From a checkpoint of a small model that predicts nearness at each pixel: 5.95M parameters, 5300 steps.
Rows from block 12, named by matrix and row number. Rows with one number belong to one channel. Each number is 500 + 25 x the weight over its row's rms, rounded and kept within 0 to 999. All counts start at 0. Numbers have three digits each. After the name is the row's rms in percent of the matrix's.
# convs0: first 3x3 conv (model.decb.0.2.convs.0.weight, 128x128x3x3), inputs 0-18, a 3x3 kernel for each
# convs1: second 3x3 conv (model.decb.0.2.convs.1.weight, 128x128x3x3, transposed), outputs 0-18, a 3x3 kernel for each
convs0.75 100:538538539487481471466477453485525513490515517486474498552500490520487490488488482441469473470472471492489498498480487498532505476482468482489525488498475523504484550515491502499505498526565475533528473505509494467485459492500493510522461507476511519541506484494498484507479469500505500507476465464485479471508521507488511519566522516482481516503519543504506490472495440470538473557491473449517518479548508468477498514474516507485491455495512494536501508515500471527493517538481520564501482484523520496478470467473
convs0.76 101:517496478525525507500533519483499500480525498483503464516539508503505514512474501477536494462505516519513538523471509492490504494477531506485546462508519501506472561530497494472456499537514513510527527552519475476513531498478487465502498485511482504496475477493465479511478512503507484500484505498488460486453451418532556478530512510487478481465505479568511475498489464516462482530492500524487551486481511499516537503505492481473477504480483510490514483482511520471469492478461558549465475464516434486489485532492
convs0.77 095:491491524505523518472497535478498525477499542471488490469468497479473523502460486523473516519522461524527476463454498496504523491513521477494525523493516486507517467466449496541513525540503453479447469478449505503473512518503498469472479486472513479498481514523454486486541535550505502489493500474485471470554579535539532477499496550519488531493485487517478458489499496469483485492533499490500503527503490516511519474466389489496462473474497470480520507490514523498503525470473550514495485500470465477475492503473
convs0.78 103:504536503516474474517493473475469491506485470512518500522491507525486500514535492508525494497503489514471479505519533508505512514509492527493482512510491457456470517520516527512528471472522504504495560541486498495496529501512488489515502466477480483466503498495496512525565549528541521533487499502490465464526492469534504481480451459450452454485451477490525497498499483524499506515491494525515482495529481483495514523553522423434418522533498474499477463458474527503542504474523464505487488471476504494486470458468
convs0.79 089:480486475510477485498483499508466476479431456522507512473491453424477469454481463540497510530495504490502463528485490465442464482504531446434487491478502523478485471488508479484500514492502463497475463482442492485479488482483495488477521485463504501481475466469509515513528524481525508505541593535572557533551540523553519531535541484490525491560505468476511477522478505510543508508516483524502491488486488498492493503483451501489455500506536443496488478525506552532506526508487518477492498492477476491491471479507
convs0.80 100:514517494480485484483491508489479463458475488489536544468450472482520529473465463496496487495481479474498493481511488487502475500487471496461474500504441457522504516524511477532518414478531518495555533515470551490523532532510523500499534528485461496499527500528491462535510489492480494515493481477488462458518531491480486482500490482515503438496482449481483490454479492487508503484493494478470487494454432514493511485500486529526454484505512521543528506497479513467445553498454512506497483514503511496478481481478
convs0.81 098:518525527488484481531482488477473504494493526492510482507492486489473479493472487462504482493504474505479495515502482478460500483474520488508444518496496495471470510526521514546481509530478509517436481479485451456481479507499483513513468460480479549539470474508495515492544500487512489508496520494513510497499491494462463500475509495503500472515508469500500423472481487543591492527510483547532510467484526499517488472464467505500477485506503507496499449485494524470493548484513500436475490495530535507509477514529
convs0.82 100:522493502496471499501463485502499498511482484525515500504530484524542521460506504496461489517487500502515530510500509507486496494520486441463485478487512490516554522481484511516531500490537501578557513527452493489509495502529504496504538538501446507510471523474463541518525527496490524492518533489457481490435471507471485455485510460477525483512492540492491544485493507485512544503517470537547514490510504522518528477525472471492455503498508474499495499472490452470499467451529503470484499498461525508492498495468
convs0.83 098:486494516511514517486461469460474478427489471484519506454456460487497508523503482494479508455452460414442445500483502480467474497508507527473445499480480503470472520502489533506553501526542496474498476473488484492453501511505498499480488495481478481480530528486537517523481488493499522513503506506515525504465483507531523512468465518509467522475484530508493513533483489520462474471454506488480483507486523500514551502461471503520486466473479521523534474493489507503512491493492509546545507486474514494480572564536
convs0.84 100:536488477490478498479484509496492515502490469496496470516506548506469480509461511474506491463472497481471470480497502509509509506479492506491524502484447499510501492526511484565534484529512431496531531479494517492470517492471510480465510485479491547531508496465509523515511528483510461427514516488468459475462437465498514487530477471507476489511500481492495485500472484457482473534534491437520508501561533508500485499552533473507545464465482476497496508509500544455533529500553505475495461481488496529470499495494
convs0.85 098:462478498491537528502509512558513488519508467518516474518483462492452458546531532532522503553488482557514489512485517485484500449468490502500511461470515446498494513492464496482500505486502486441494506490493500518454503486517557492459545450407490522555506545528487525518483509507510486481509522486515496488514507512475447475473494493500509490480490484499470490503456495459456502519533486508468488516471497470502489530488489471500497507466487515503504503511486577512515546528511495507525478495509464485512485502495
convs0.86 100:483484496500512489526517510491502495504479479499485480482472500467485495507493503492504465511514484488509489493486504515488492505486514471473451528501491553543522476482492485486504490453506479449491448401509506452511529468508502494503502475460489535523501487530503478514485511508520520454520486467503472499510483449513459471501539477478502433506513439500488471530483477533484535507525496489454483528439444468511479489505539479484574508465542469482513490490503498535501538532544487494556476504515472462482477457472
convs0.87 099:492465485511504479525488514508487515527495495485487500410466461476508493488492514501490492477496489467477498480501502492499523480492485499516522529497501492526524511478502497485491510507523472497509473485515505503520487478504486482504487489499533525472528517487536504453484494486495501542483506504505459481498451467465456503543555517488451444491516510523533485498550494473521500516500509481480495496508518496479480503502546454452519474485505481508500497498504515499479486481492474465482480498488499466504490507480
convs0.88 104:498544544488471473501520487495487479516488509496490497506495523513515547493492504493521469522549483542568522523508488519509538501498502502516491467454505475454448532507489477487490479460471561523513486490502525481495464459465519518486537476464519526521498506512557528486476497521494509509492526528504470474519488508512482489479496536484525511512523508510474453507519494516525501538516494498475497541506523503490511475455499539500529511498483530477499489464486496484495526541493473493504520487520480489528539581581
convs0.89 097:515492509517489510505487498467457466497483473502498502507482480488474485488479437505491481500487502529505513459480472472462483498502509440475477502491488481491521522479435494453443456472481536569511543496454506454490481488505516472496503479462541543534514499517500490502515509483511495474469452461498509527523502519505508531491479494464484491462484491506476455502487451526518504471501515473521538478522549502563605485462463476483463496499517532508501499488458502488484538531495536549524482496481481488506478489488
convs0.90 100:471485496476492499529489486483460477525526496523523492489465468496500474539515504472462473512520520518495500504504456498489490534542493490517514499524492520486472504518459515508445509467463492449435508473499483488490504498513492493497494504525503526485479476483473451488525493485505529513500489447482500487484500509490485529504492522451473508511477481514447465556476452535486478527516481515403515510439554497573492549542434521560411527502504495462513508510497545504496506507497467502512485465515534481509494455492
convs0.91 098:499515526480516522481504491520491464513490491498504511501513484512498478503483492518502491503502495500491482498502473515479477506481490525510497489523487492502483488470526515531543504527514478500512456447485497506495474498506511519514521520466530540543495524511473480510477517499525511498526521510539521550548536497531513511517516556519503484557541499544530486496529486520539525518453505570463498505461473526494549555542516446428447481475493510503486507510505545520543511500484496538529557510467549515503451444445
convs0.92 096:510496472498484463498510497460514535484498500492498480522544535508464474493467473496472504511505488466447544465501494459490510506489495473508509493555472478552490495469481488483485478489489504485506524505487516487497514521503514526541485495542506487499514507508472485482493473478493516521504497461493493530494517569542529519493502464492491478486549517504491480518520477523474510509506517476475514478477456495475505494473512508453487499491507504484526461501521468485525483509532558515511532495498506506464499512475
convs0.93 101:482470470469489501490500493517500516519501487467495494527595566473513517490537516454442435482501491505512531517525471495486487477484518478434451479452501487454461455489523492525538499494519514550505509515504505487520439437463475474496482488508448469453498475478485486488468481461490491501495488490439467477526533545546551541526532531518510498488488450467475500497491508473478471523492526503490508486509508462492451503543511479477495477485482509520479518518526462483469487516531488512517462467465490525523435463480
convs0.94 101:522497496525521493519519486518546531496509483491492486501517507515516509507539480497492539466455472521485461530520528529533518520512481504536488538536492582555518501516501522482502491486479503513524568505490513481482502511557489503528502489491490514506483498479500516501476483535504523520507494479519510511515504476501487488480471452508496491534513504497507444480509461532496499472503474490458502537515461508472498504503514478558508503541528498503501507480490533514493514505485456465517485444494465467472492503521
convs0.95 100:457465467470496446504467451493479500457489555468506536493501527477518526483490478480490470493476487471505503467475507470503504487499498463447467558460522491526501521533543502497517514513487513520519479549529479526493456498508449489477482551548501516474493527513462456470520509498488477481480469472472484501483518501474495496485518518488535496504500491517521500531502510454504550450462493540552568506495506509482492470462516525472590499481487496489501488529574477535483520550509483504519470529518445439464472460482
convs0.96 100:525528534507496510511493499486500502485483496534519518470516527473497487508478466491481495462472474474489485489475495500487482488454496488446521506477494498502449484536496521536496471456471501463491486476511511534518439460495495479516504514533509467502504497556441442540486483469479477476520518516502482487499507485446481475491497510540502470529473496481478476467473510475512469509490528512479488487407473522480503522475474490505534513505501490498479479483493528488534505470488456501489500498534485462503503538534
convs0.97 098:499509503499485478511469468499495533463466487463470474529488477501497508521498501498490512480512532487541573475482519490480493460454486485511513521530508535466484499482496473474488451474469462524515498513515522516528447486493451493485474490471505515498500472520505492539477462442464475474510489507513512474539556519435500519510499490555476502541499505516517530500487454512525496472511491455509518496508495494503531492499499544526532455490503475503488496562519532505499514490534461533503483495474553523526522503508
convs0.98 098:509483505567512536509501504503497467466497524489499481508556519505522532502578516484454494517490521505501492509519523529500497517512495459487503530551494539584535479507520488509459476483465475491453514494517486492534451499509493519520522494465513491494485517491482477491505497507507492482522468461472512513518489519484493470507505442495482465512485507494493506480505499508529523509506526497505486536548529492482483477525485526480472474488483484476479503528538497464511485479480495505464476468500535548561492506461
convs0.99 099:475466511495507495477510495513531523508510503527530507489484508503488495522496517510477499523505494472499482501487483503469462488482494487480496504520549494469525528537524488465519480479510496532468531610505533537471468527507456486498472484476491487490532532500493506543501452476492516527509536545472472458451460509465508527507502545471458497437525543535491516546564517457517523525502476504483471500500525540507487517518551489510474496492456453459462489486510492485478442427460464486493528540454536521480508494490
convs0.100 101:482491484467492530501477491467472504487497472514506505474437421487468480490510492508509519504517531510497526478494479472494462498496486489510526500495465520482527538496481532486479495522509479508505499456461466499590483491543480489531523483489475475465515477512507499515462459476537537497512497501483558529545534518521544522465486475489537511512509521521498475448478525528567530526535471487506531476490539519533533517494443500493548483509490475467470541505505481464508537543495497483452502508546520488519477492541
convs0.101 095:490492488520489503503506522450465519487475498509463472497493477514499410484479478495516477510509510538513512485496514540545531482472488526469511536456501477451473515479466511522450539515455458503528453474510494464495507488490498487496474499519485472492490481501500518511485472480532498502480507537394406444433511525513555494491479475520511526480495530522479489471459465478500529505501520528467528516482513487524533486494519484458484499530524510523514519501459479478527499519549492522481503475503545481464495507463
convs0.102 102:533553491504495484501488487494493485498489489495544499461497505467491499493471509504468505485516525494498539508473490467465503492493536498458502455536480476511508512488487535491530479453482508485494538498467513521462481516507492461488458478478504533532512531506487487493506538505508483478511524514490506481448447444493545501515545532507527490461500472471523502520507502476469516550520503504525518507556543459549479476457487498463497475486498449477473501489487518492475529470495518498518526526545506470456517546484
convs0.103 099:521497509514495482497502521491479480497476467534528522514494474485480500501526494460487504518480524488506520473486496517489509474476473454463491450504487481526503457489521503486536417443499480434455495476490506541483507496505532494523513513521484488473488541517510508481495573549461524517495480481536536498515482501525523532537491503481464497476459479523497485503515496507524495545526519511426511491465540484469509509501506487496456521501504516506500466519494528540447502519470492498520495476506499507537466462433
convs0.104 101:504501506530500508516491510515502456465476464514496471493523500487525518524518493476495479477464526473479501472481501489512528500492483535464489514472488543521458503550588470518544487494511549561540449527554475530497456480480514525486487511522508494472511519528479476485493545534471482531462467529476487466467453443520495510517490539518484473531472534490527465509509487482498470540534523503577516476536542504453474508460552513467507462466467487492490501494506506474475513504497512530507517529543459507570489523534
convs0.105 100:494506477526513528488471481480461495532488485523491520471483476509518455497504513527516542517476517494456468563503485515487483494490488507516540523509494496469449525501471522481495507494453487406476485484532516503485484506498433441472513523470495497535503514466505526497476467515475456481536527513472477478459423487462485517478450424515563486459441461497503504524481554520458498544528512516531518511562495497495471553576470519586542487496514504507539481509494541497496491495518515481460518515517511522498492473531
convs0.106 097:510514528506542506473506504466479471492499521477474489506489449493502473492503481509498466490507488458509508460484487524496525515533523492472494518494516505506528487533508486491490480485483480485488457496521430507552502517474530519474510515486486458445490488509487517474520484490532504479481509493513531509479513523501510511470483528476486502449485502566537463509501494495517527492551561517480513519425439508475475512465548514527529485541505530524474503491495485519491523522495500499491509497494504476445507508451
convs0.107 101:494491490521548476535548487543509498497498509477463498499530505511561541510482509493483482458494478475503471486493514510498561498497508491488504461473499475484510523517474463511494492467458478480498481496472485510466485508529506493502481500486470464498455515493454506439508495516525518524481469473500460507472495487460484503501520523552471446533562536504530480482512495487516515504530511546503511491530525471491511496470471536526549514489482530484532503491482518497510552528481516471491478500439488496477477546502
convs0.108 101:488484513478497487496511523495459455501483500476501486530506493531505511551490519545538506508486492544501492497494510505505501504482488475489496462487525480494477465511523495497535530468502535524488487489531512518514478451474446453498468498508452476497494502500532529476522514527500493497476480550520478477501496456502530498520485531505484486501501490528493502518471466485490506532522474480481492511522462507469502472441479486466493489481512500503465519501487515531498531513491530549474497529479492526495494500489
convs0.109 100:489478457513518505510538550506488499548491493501472481506499508542522496502540480509525501498486491528493464488485504531518508518482496523506534465497488492511517505462478529511529531507521496491460482504414484526483511499502498542512498497498525510489530548506490482473484481469493523514484500479494506477486476472530516462506491483512482483478469470478525479548547471535538499557556473462501522515465499480502483510479494486494529522524514500538486483485503458536485451485494474459515454527484490497511511509523
convs0.110 101:480485509483484495518510506489501474478493479487492492526542542507552518466492508484500489508522470488510487456485508467490495476498507556559524526546523473493440517480528539515545479478550477487531466488581503512519518522504497481472490511493514484470519502497490526529497478483474483461459442476536445463526470478538481506490499520484477501498471504461531569484547532482503482449489499496522511488478542471493462503501487456469516519504488484474447533535496517494469492536486468509464473459475479457469530485447
convs0.111 099:462512498510496514549516497520506489504505497525520535497504536473454523504517513473467502503496485483484478522498480449466462488481484465456518476456482525475475478506515473488556500527576502509481524488486521488515503522490469469470484503469465460461484464472515531526473478499480482490548504511531525522504518491437466441461472479529519556520488478547503548525514517524497495481470499496482514508465502506470479541462501516478488513507477526499476476476471536491517501511475480453489513483474474473472497517533
convs0.112 100:488489486503494519523522491507526543510512505507473496469508537505511510497535520483474470483483508494493531507522525534494509528512546529537510480502513473508525504485489493501537553512495439487505476536525528529519499498464474497516485513559450486519506502527512504493513499517502465483538512505561561523534480468494513456483539536492565475472513445497502513494523508459473500469470457457512508512562509496491485494481515483504531526516499516484478526504479561543528512489482485496493484490452502507496509559497
convs0.113 102:510496515523497489516489499480476496529515482476500522498515495475458471489475509512497472511525460537505484482497494507492475472492498498535540516549468520514497509432426501499470524503461516518514477535494469500474506495516531532525515513491463489486464509541475508515500485506508503502473543492537499505522493498486489471492514467492504510507488490510486500551561496536492507500471491507452534490478503472522540432486499457488534506476527471476501488510530481519507492505488544483475490485495475461509486533510
convs0.114 099:528516502496496489485483488525525481477473469495482469521499488491479511496532531503477521518487516511475525545544501513484479499522488472471477512528442509502443474465426501459483512440468486470542529489513497466479503477487516488489506512516529500454498513462491517475491519492496495512482504496521498514527501525517470489540505541500507493504471520489520521495502530527546520487467518555497542497510527481460525477490551499470527522535513490562538516512495507500483522494497503472542490479548535496516511485499
convs1.75 090:477531521488508525456444543530535503515497509520545504488493480512476477482471475455461480492499506502545521497509497452488483517527520483474529510495492532525476478503475490518536503477543502514462487545502502547497536491483541499534506555548482505468453466502497487481468475559502511509470473524484490489506500513518513491487540519514502478531523484503513506500547512541494465495520513543519477475502455490501513474523486482499483543516505561486521574499490487481497480493508521480467486544509481492503507509499
convs1.76 104:522478502536480492510416503440491505473504499457452427476510495480479484506546555490513514500540544470512523539514538493489521516484537502466535494494547499517552525500517471478507462483502470448509502473463500529506509531550480552520514535525449455485493496502495506479497517483466523452474513442510540498507525496484505510511518494496444497509486535529534486520522525506520520489448456474465497519488486513521506496483523501458501473473456518509483526499514532551524529502472534501500471487516470504510493485523
convs1.77 084:480488492495514478498492508474459474489490492485464473514511494513493482528508487443467455488498497513537498540519523518498514518487469493484476472444448452445478526480500502503479493476472508461534490467528471462509511506498474468491480527527501467480506468477493462432527511489514501487468481444483482479467454480494499478477483517493482499502499492487517490534539499520484471498501484507510476527501478515519517496496490522526528500490475501480504514516479512489472518467447489487480503538535508499502514500494
convs1.78 093:511527515494486486485469461480494494467481493440465468528527514527513521501502492501528523490506470507483458540557528486474496496505503524523480557532521506469482535575515488535490470471481499510510493467458508498469516501486517539497486539518505485472543517471540531496497508514507522475466505511500488472500482484507489516472477499484501504491525521489498502437494501448500517485458475496488485525558511508530534508520514515499517539558552514537525487511535574549539533518535563536545492506531492487461482481471
convs1.79 086:504507495506494463489477482510478479513507493499526545521499521514497491522552523477487517523497482523479508542582553513530544493496484493506511522506527505508531494493507505476505494493505488487517491451487451465509481517504512537508520515503517492477502472479511484475491519475500502516499487508480388429523474491543486453496490489495495494494492514530492473477482484500492471486501518510492505510465484495490481508532526501503529504501495498519501493529486504479463513492449465460447520526499506489456507523499
convs1.80 100:503525486487510459490515490547495488519478485490495517544548531497537537483505514505547506574566494544536471507518526488473495468543518526508486508495505499482511494509535487512499483524497517468483514427487506481514477476466497492530492476519543501493519534511498526492503468494514530507494521468498488536487464525492452495486468489528521513497477481501509511523479479521497507503550509485485495516500490488469486492471497506497479478517472470486488557540537471504513472496531533497513539530521479479484500492518
convs1.81 103:511546536509500497483502496496509563498527522527512545559501509535511502511509471499499517513493538514487545485489469491471467514523521466513510451492503506516528506542504492534534503551509545516481530503463473531468494455499514522547490519487492462476501461499477470512498506541526500534515500523468496509483503483477483514511509508505498473510461481491471471501509520489514520559457542514469493489492522524524498507496557506520501499484478516475468492521504458529534482533511479543508485494523504487548517498522
convs1.82 100:537506504461491516498469483493470512515482463505514492506488487547510494539522505491501509507550523499498498507487486491491515519486511524542475522481495503484515520525513488480528469510523540504483507491469495526499493515542560532546496477516488466479478504527519514519482497520481455480513505542483507524507485483511487474533498506537510522536505513454490511473458455521486512504493467494486474508480527460480499451465440484492489514515502460493513522504513455498521490507557538559558548518447506509499447479553
convs1.83 091:515505516485500490490526513478507505510502504475473503553536507555523485573515529516489506464491484517558518509500514501502488505485451467498500549515523546514486534525539506495543501504535513516526514540524496499483487504494522506489533514553501542510481462465513496492491510500499528512500489479485471510524496515536522501495492508523507496487490480535510477451472426507460463520488492532512509530492531522500476502502480508548504455454457509481467479444468480473492522521503496491467490484491492515464503544513
convs1.84 120:502542521474515497478515543522483490459504485513527508493504449514507497461413478463451510516504486485500487474455505515532504542560570503510523447487534496496522516460506460483510496495509472515515532508497534509522481456482461485494544505469528513499518513559460454521497478504502499503533471471547521484532516517475496504444507488516517522485481489523491464507502508492539506480468515536517516515498506483502505475512515488512502508534488490519533506516512467479494477464496493510492434517504479511504509515500
convs1.85 090:504498500489525502478509511506541549522534503497524525516514515511527485488519510507489501535512507505492504539543514535513505515527495533549511501525465515515484514518489537524482521488462507506509525508518556517516485514528508524528488502483515494495495473473503517514530496504536485478489475490454461496505519552480490483473481488505505513509494497492462450510495509467501506494529524492520504562537511486490485456513515494474484515528488490510487465515467505482488511462452529481473489544523512545519481523535
convs1.86 109:468517477460450477514477502482523511474532509516513491509508525491483486433460415530520454474500477468506513527503489516467472510516495490505487548498493508516538508556489518527483548463454526528532492506521519520516505506465489521510500516483510469482528497482529517488477460485492503497503527512533508484522491503512497519534522522496502495532549483469476527484495482475492409523514557505533528524497473509498490475511541498504522477537511482511486525497535506471524488464520504441465529463499523488473472469441
convs1.87 093:524486489504504499496535530475494527465520558487505515488486539460487501489521493487508517507486478494521507474540496492509529474497511479478482538490471487448483517494518513527522524503473534531554534524534544503505505497542516519529474504481531511492487523488506494497487481461511505493547467501468501496516547547487493490489471483484460498477533551485478472484479518471509508513481483547560553484497497513541502483528508502505564514517510475489508466474491504545547508562514507557524519535520497524519506555511
convs1.88 096:522503509516508532501453498453498529485527527461489499457497490508500545499493524471457423512495435518516498464487505455450494530502500491482484537504511550494484505492452519483478515481442532521534503540527457487472503494503466490513472512531437466442446464457496468460476508510484524505471511525444511505477471505460519515496460488534518482490512497500489520514512485483487484511436472533503490509477491520479531528534526510529503493491476504498511514505504532487528460468483525490504512505529489485526473458531
convs1.89 098:556528532478494491448481488504510511489538507456489520482484501456473522482536554530493497500476471481487495470498474497482519524524526527527508506518487502491483499535515498507466539523471492483506496501509489485441464502492520521522486507540509480460529517490494460496462501476497514510505516437517532522515517502490510521521518492518540523483519525485540510522548535505512511506499519510467472534497497487504518485497498535529494495487475501516490483487496503527479476467489472501484516510511516517502511495471
convs1.90 115:503492474492543508521555504496494546497489485561498517481507518510482541499496517492486498492519523487504495491541460477504461464474484445486482485468483507481501446518559472507475492535474485493515491469516462451493523487494535472511501484540553476527551460522534453486469525531512523519488519522511517512501517513503495501480515517470499496464515509508521521469506541468465542494518481504478529501467488475507470507490496530519509486484510456537526482521494520497498484481514436529547515454506489479502502505492
convs1.91 091:486486519509501524491503517504521556485464493552525508480465480474465494481489505511478484481486511482528537525492488527559508506554508487456482509514481511479505510505507485516523478488502528552492534527505485507451505528527522495525531512495492477490486479451491508506470518488473499494485535577519495503524534504503500486537531530472516507525527533505528541508500456501495441496504509541495517529515502532494464487487465487503492521470483525473448495486468494470445496484447495481497525495504541479514513463458
convs1.92 089:469500468508504462525516460549525496549499472531517469487511470511535469513509508513478481524521494513490485496524556486474527499504526524486489566514536508493527509502520497477512484476481482523531515491519502507577517517499481471484511489531451456484458469494471469505475501501489492483540538518507469508519449486534464466537487490541519542521495516516497468503489499509514479572505506544502486500482492529483472542472495488456488503491545508475513465508534489483477503511504490527514500524501502520506509529524
convs1.93 104:526528497520515517489470481462444473518495524517485486477499505440493505440491499467485469468511531506505488502518483500470490533523501486478541514487500494491532498494483475530548471516530503488501476443483476469476518492480502477462492533518495502468491473476516508509537559538524521519541520532533491503495506532508512491501477496480485515508534514498500503535508501490504509440476514492509480501518508465485523510519512481483527494488518504468513476468465499498543502504491513515479511522502508502515475475504
convs1.94 106:510501516526504479487489485533522528461476466485511512465492531511492481474468476494491501508490500514492537535508490497483473508492488501532488514540488521512513523512489505491496488547541499490484487447480478502524524514511522491530497509539564507488507488509475466539492475467493494501451450468499505487506471491472439495475495495506510486490507473507498529502533522492498520549518513520500486540529509501491470476462447510513492523504476521541550503502496500497553529503519537509474483525536534525553510511528
convs1.95 093:551531519542529555488464469524477458531515495496502492527530537521466497531539482489486497470496518470460505518537516467543526506508520510512520535524509495501532508520558545508483535486489466447508492470477460418442505506520494495498473500528480492501562509496519521484485486521515514528516519560476499495511471494501498503485483479487530494506511534522468485522510480464493458554565520487533506544541526494511494477481484492452483468494546516520522527533487564501469551506470508514499487483489503517504503515526
convs1.96 100:486489473503489513487469463491484510517447477539497495524498476508512532522533525524495514519489502505512531517485533489522492458477476526535503521513524495502549501495509521543528499540484436432474469485539500505462511490504453478501550558480538504475520537494485482493531573490485504476541517522552517528480476494450467474483505494491498495503525486527511494501525498496500473521482563489477510486515529542498510468466503509529539510514500560510513510504469481483531487484477505500507507483525496486514467502496
convs1.97 092:510503487525506495489510531480483478509523470451509509479496508473457464547538506477501509479502484537518505499536520516508512503471500497561547484517511479510533500506511509518495505512521507491561515498484500514538517493504529522496519526517469469514493481499481470500484498503523529523520521499514514510500492532508480447510537538497502523473451475508521495510518467534495514508490473515486445461501461449475511515460523512501512488485481521563502515528517505491497522524555509515498470503483487522489502501486
convs1.98 091:484529475506439441521474477500441462501476489475474511493534524463520483450461480485486490506466503534455465469506465491514470497504524505514482458489495496478489511521502489487500511493514513524565471465506493522516518462466476475519533524521508492469528497514490527531517482450500508490483544529526511520505505532465476474463508501506495490485524538508515534520518473489510545491514525505493492509474445490510525459488471508520477515468483490489507499510519474505514499475494495518521537550507487486490492506510
convs1.99 100:488498511496501514451468532540539516469462482498500510455492497470490493494464504519515496530539527485475450504537530480491488499472481475454464487475512507484508494483506523506536544530515530498490488476421545545521491493498462448469434453512474489507480478535507475491465502467481484489479468501487466485510469488520484476499482486488482487512510484505497471473493489487503479520508534534503541516534523505522512488481503515468472431475485444484491453522517496479514508490504501492491525514467498515498490463452
convs1.100 092:437498489507501478518510485521509486533524479462501535505543502515513502515548513482487514475463506490477488533502502527488506507495480471525533466489486499475476462551548457501520472475512499487480509528493505543549508502504507484496510468479474512480454488505487501523496490507543517520503513568427470513494512484524511467498460513494473471510498489529505521514508471489483483491472462519488479535512464487480480463529521487495507526492473487477512518504524480475469503508487498453464441482541516490479520487486
convs1.101 093:556513476526497445515476492520487471503451503540488464515483493498497484459501480514438471520521503521491503501525533508505502525519489550517536530513529497522518493507460520534533545512489477494503473488512444464462540510503500475491504518492527503504494488483492473490459507495493552526540478501514501482535503492505555510526495463510476470505500537482504491506507533516495494521523499498482482467453508526503496489486527476498514509522503560518491525462453482488510478450491465460463460481471508523512481505508
convs1.102 096:489452483511492517514458521503481494506477504526510495510530514508523510538516460510511501548558524512525514500484503511543509519526549500473476491488482520519506521475474517516476536525482509502488524526505501493476502538517497538529520500515519508501495483501455498473530529501499512467488484500469486482472490496487468481455468515474517532545515491516530492535490504512461466451494460451464439516530523520533523483477499498503522518506511492504521477475526490536548523494528504461504503514465517514516506479457
convs1.103 096:528494538504505529468484527429444495505521524483513528539532588489503504441459508495539510504474508510479461476485501474521538481525542433467499473472526488495499508502514481511499470536469497512496510485495500515494500487503472510492484498488505470517517534528485479479525538496469486501495518507528490483506522504510527498548529466517540474477514526536504485496492466466468515513479448531507520555515524497536522495526506500483495497494501510529536489481443512509471483514501487499519476484530470491533455473510
convs1.104 102:495489486493501508522519513502521533513517521502506499432475502452479479472552551521528521521520533543490497469496510482459494504515495478491464484517495520569488457505489481507493521516482506509517488508491465494489517504528467494512503514489486493535475495545485525551506477497523479484502537570529575516485503537490517532527474483473467502511514441501457509519508498492500493505518544520520499528533476537517516500461495473480499502467492516511470476496489503533510498511461485486464526506504509507565474490536
convs1.105 101:519474476502481471488545479508478460496459485514453474455470519471443481479497487545478478521518497523483507481498514504511524495442507522518598443498507472549491490488497505505513496517468474505478515493528513488549520527490485526499538526509456463513485477495510476501498496485527499485533519504475506486495508511536479492493493522481513533512505506535526516544509502462472483466489474509509476487469500526517500457454449492528530466510511507532507477500459531523512527488485522482475475478504490522482509520526
convs1.106 100:470520524481536553462504518500487480533514506494485478510498509477530494513519458531505440500455471477511535524511494480527532526485466517498500478491492467467496491488505482427516482451498514491496516526501521535488512501520517502477498490517478466488498487495479481528509504469516536507507525558499445471489456478516511480506539515498502471538517515502505529510474469507470477489468489490511489521486464544501497543533492519540541518526501529520460530467417476482470515518526497502501528532494491470469494489471
convs1.107 103:491428451487516500507474493473493469470492509470484493503498467502494481498524479521535518525500468510562549523514505513519491514539554477487515484531511478483484527495515509475439447487466460527497511500488493499480475510473525492468530505520514548479484528515477495486489494452536518524482457486504517513482472495483499518455468461511481471521533486463487486477525515413439486482524501481505497504527475475451490513444471518478525507521493478487512521517515511505527522510461506536476504538542462469494513523522
convs1.108 100:520498495479504488465494512467454519506491533479474465479485486496514526552550509486486503547480506484505543501526505469506499523489499504521511506475477510486480500482504478451515467476496536512514551513469530499469455476467517528487503503473504492521491466498547534488519507482513447477515519520527532515496530552491488522527520497504472526475495527519504493469455478517457488487540511524498491482525472497526507498535519469496493490492512484498532487530535497532507509484497517471519506527504466526512546528526
convs1.109 108:472458511499492522530477485473498505468513505511528500479519499512461489463455513481493504482481515491524487499572502470508537503504491474510499502505475494456506523493499537535450509549504506513460499541481487494514483492513499468486523488506482525568468522526459521489488465513482487511521474507479487482454514496495461495505550550518491534531465513526512483482461505446471462512478479464456494502481480515494518522481497528475501537492553521474489516483523480514448518525551489530500503510472496452517507486502
convs1.110 095:499459479487520491484491509523541513455505505506500492497483497514525488476473473423467448479515506464498496451484501501547530486499479484467425505474466536534492499556514514579513470510466518484448508493480503486519494534496508526513496500501468499521463523497494503480503476527509508507474518519527514493500520462532510496498489485484506474508526476506540533451481503473504492510519532500539498516519494535513514508503534489527521492505489478484462530509519524513515524497507469456501476509513507498489495501490
convs1.111 083:501539481503515475465468497468475461468460470488523480488520514488494505501473484500509536502496516500498513493515487498515518469491454444473508502487511486470497485514499516508519508514521511537496483506492485488494489504474494464472474491476497533501472469437482518500503520508529491509488505487495534534445462497459423458480486504502493485484503532450478490438457467452471453493529533523499478505496481484470467516483505507480473535529525533477454503474532501494515541509527538493542479505502494501499508491474
convs1.112 104:524482572494498516511522518500493501476507503500503485512542493538527453502506537498486504508539543526539510491501475548486494494475505495489497535529478542478508497501533480450448523532530528496492519512505507489523497508451502522493506474499486486472513485458470488446466483487513524486499494509507530502500535533462452495537525496509472490482440447481516494478447494482460509531502500473489518537492491479503488516539554500504509505490498481494548480510545534521497520534537457446499503521466519531514503511496
convs1.113 099:488497495495440478489442494507473476498489485499546514467480503503505542499506484497540515481518502518501452445474513463506529486497536513511519468500532515502498501483522494479509531495523527543520499501514500521525497467507486495483528487456496535493514533484499536492510507502491551501533559462507510525506518479493504515495498497503492520534522471451518495447482482502539520520545455487527502478539494496481473557504504524491478530516519514505506483518511497505485512483499486451531456505509514528487523499497
convs1.114 094:492455448497493494487539530491515495509491474464522523511543488528517464504484478451439515477506531525481490487498525512488485473468478500460531513496507505512494504489489510486499460508516451492517480520534492494505466505507476493540530488531482476491495450491499507541557575484485462452470494514485435443465494478473499468528497532468470501449464489469511491492500498514496503477530537480464483494468500464477524441518538482507524498505503502536540492512502521517521500527534481517535543516500477490493466460517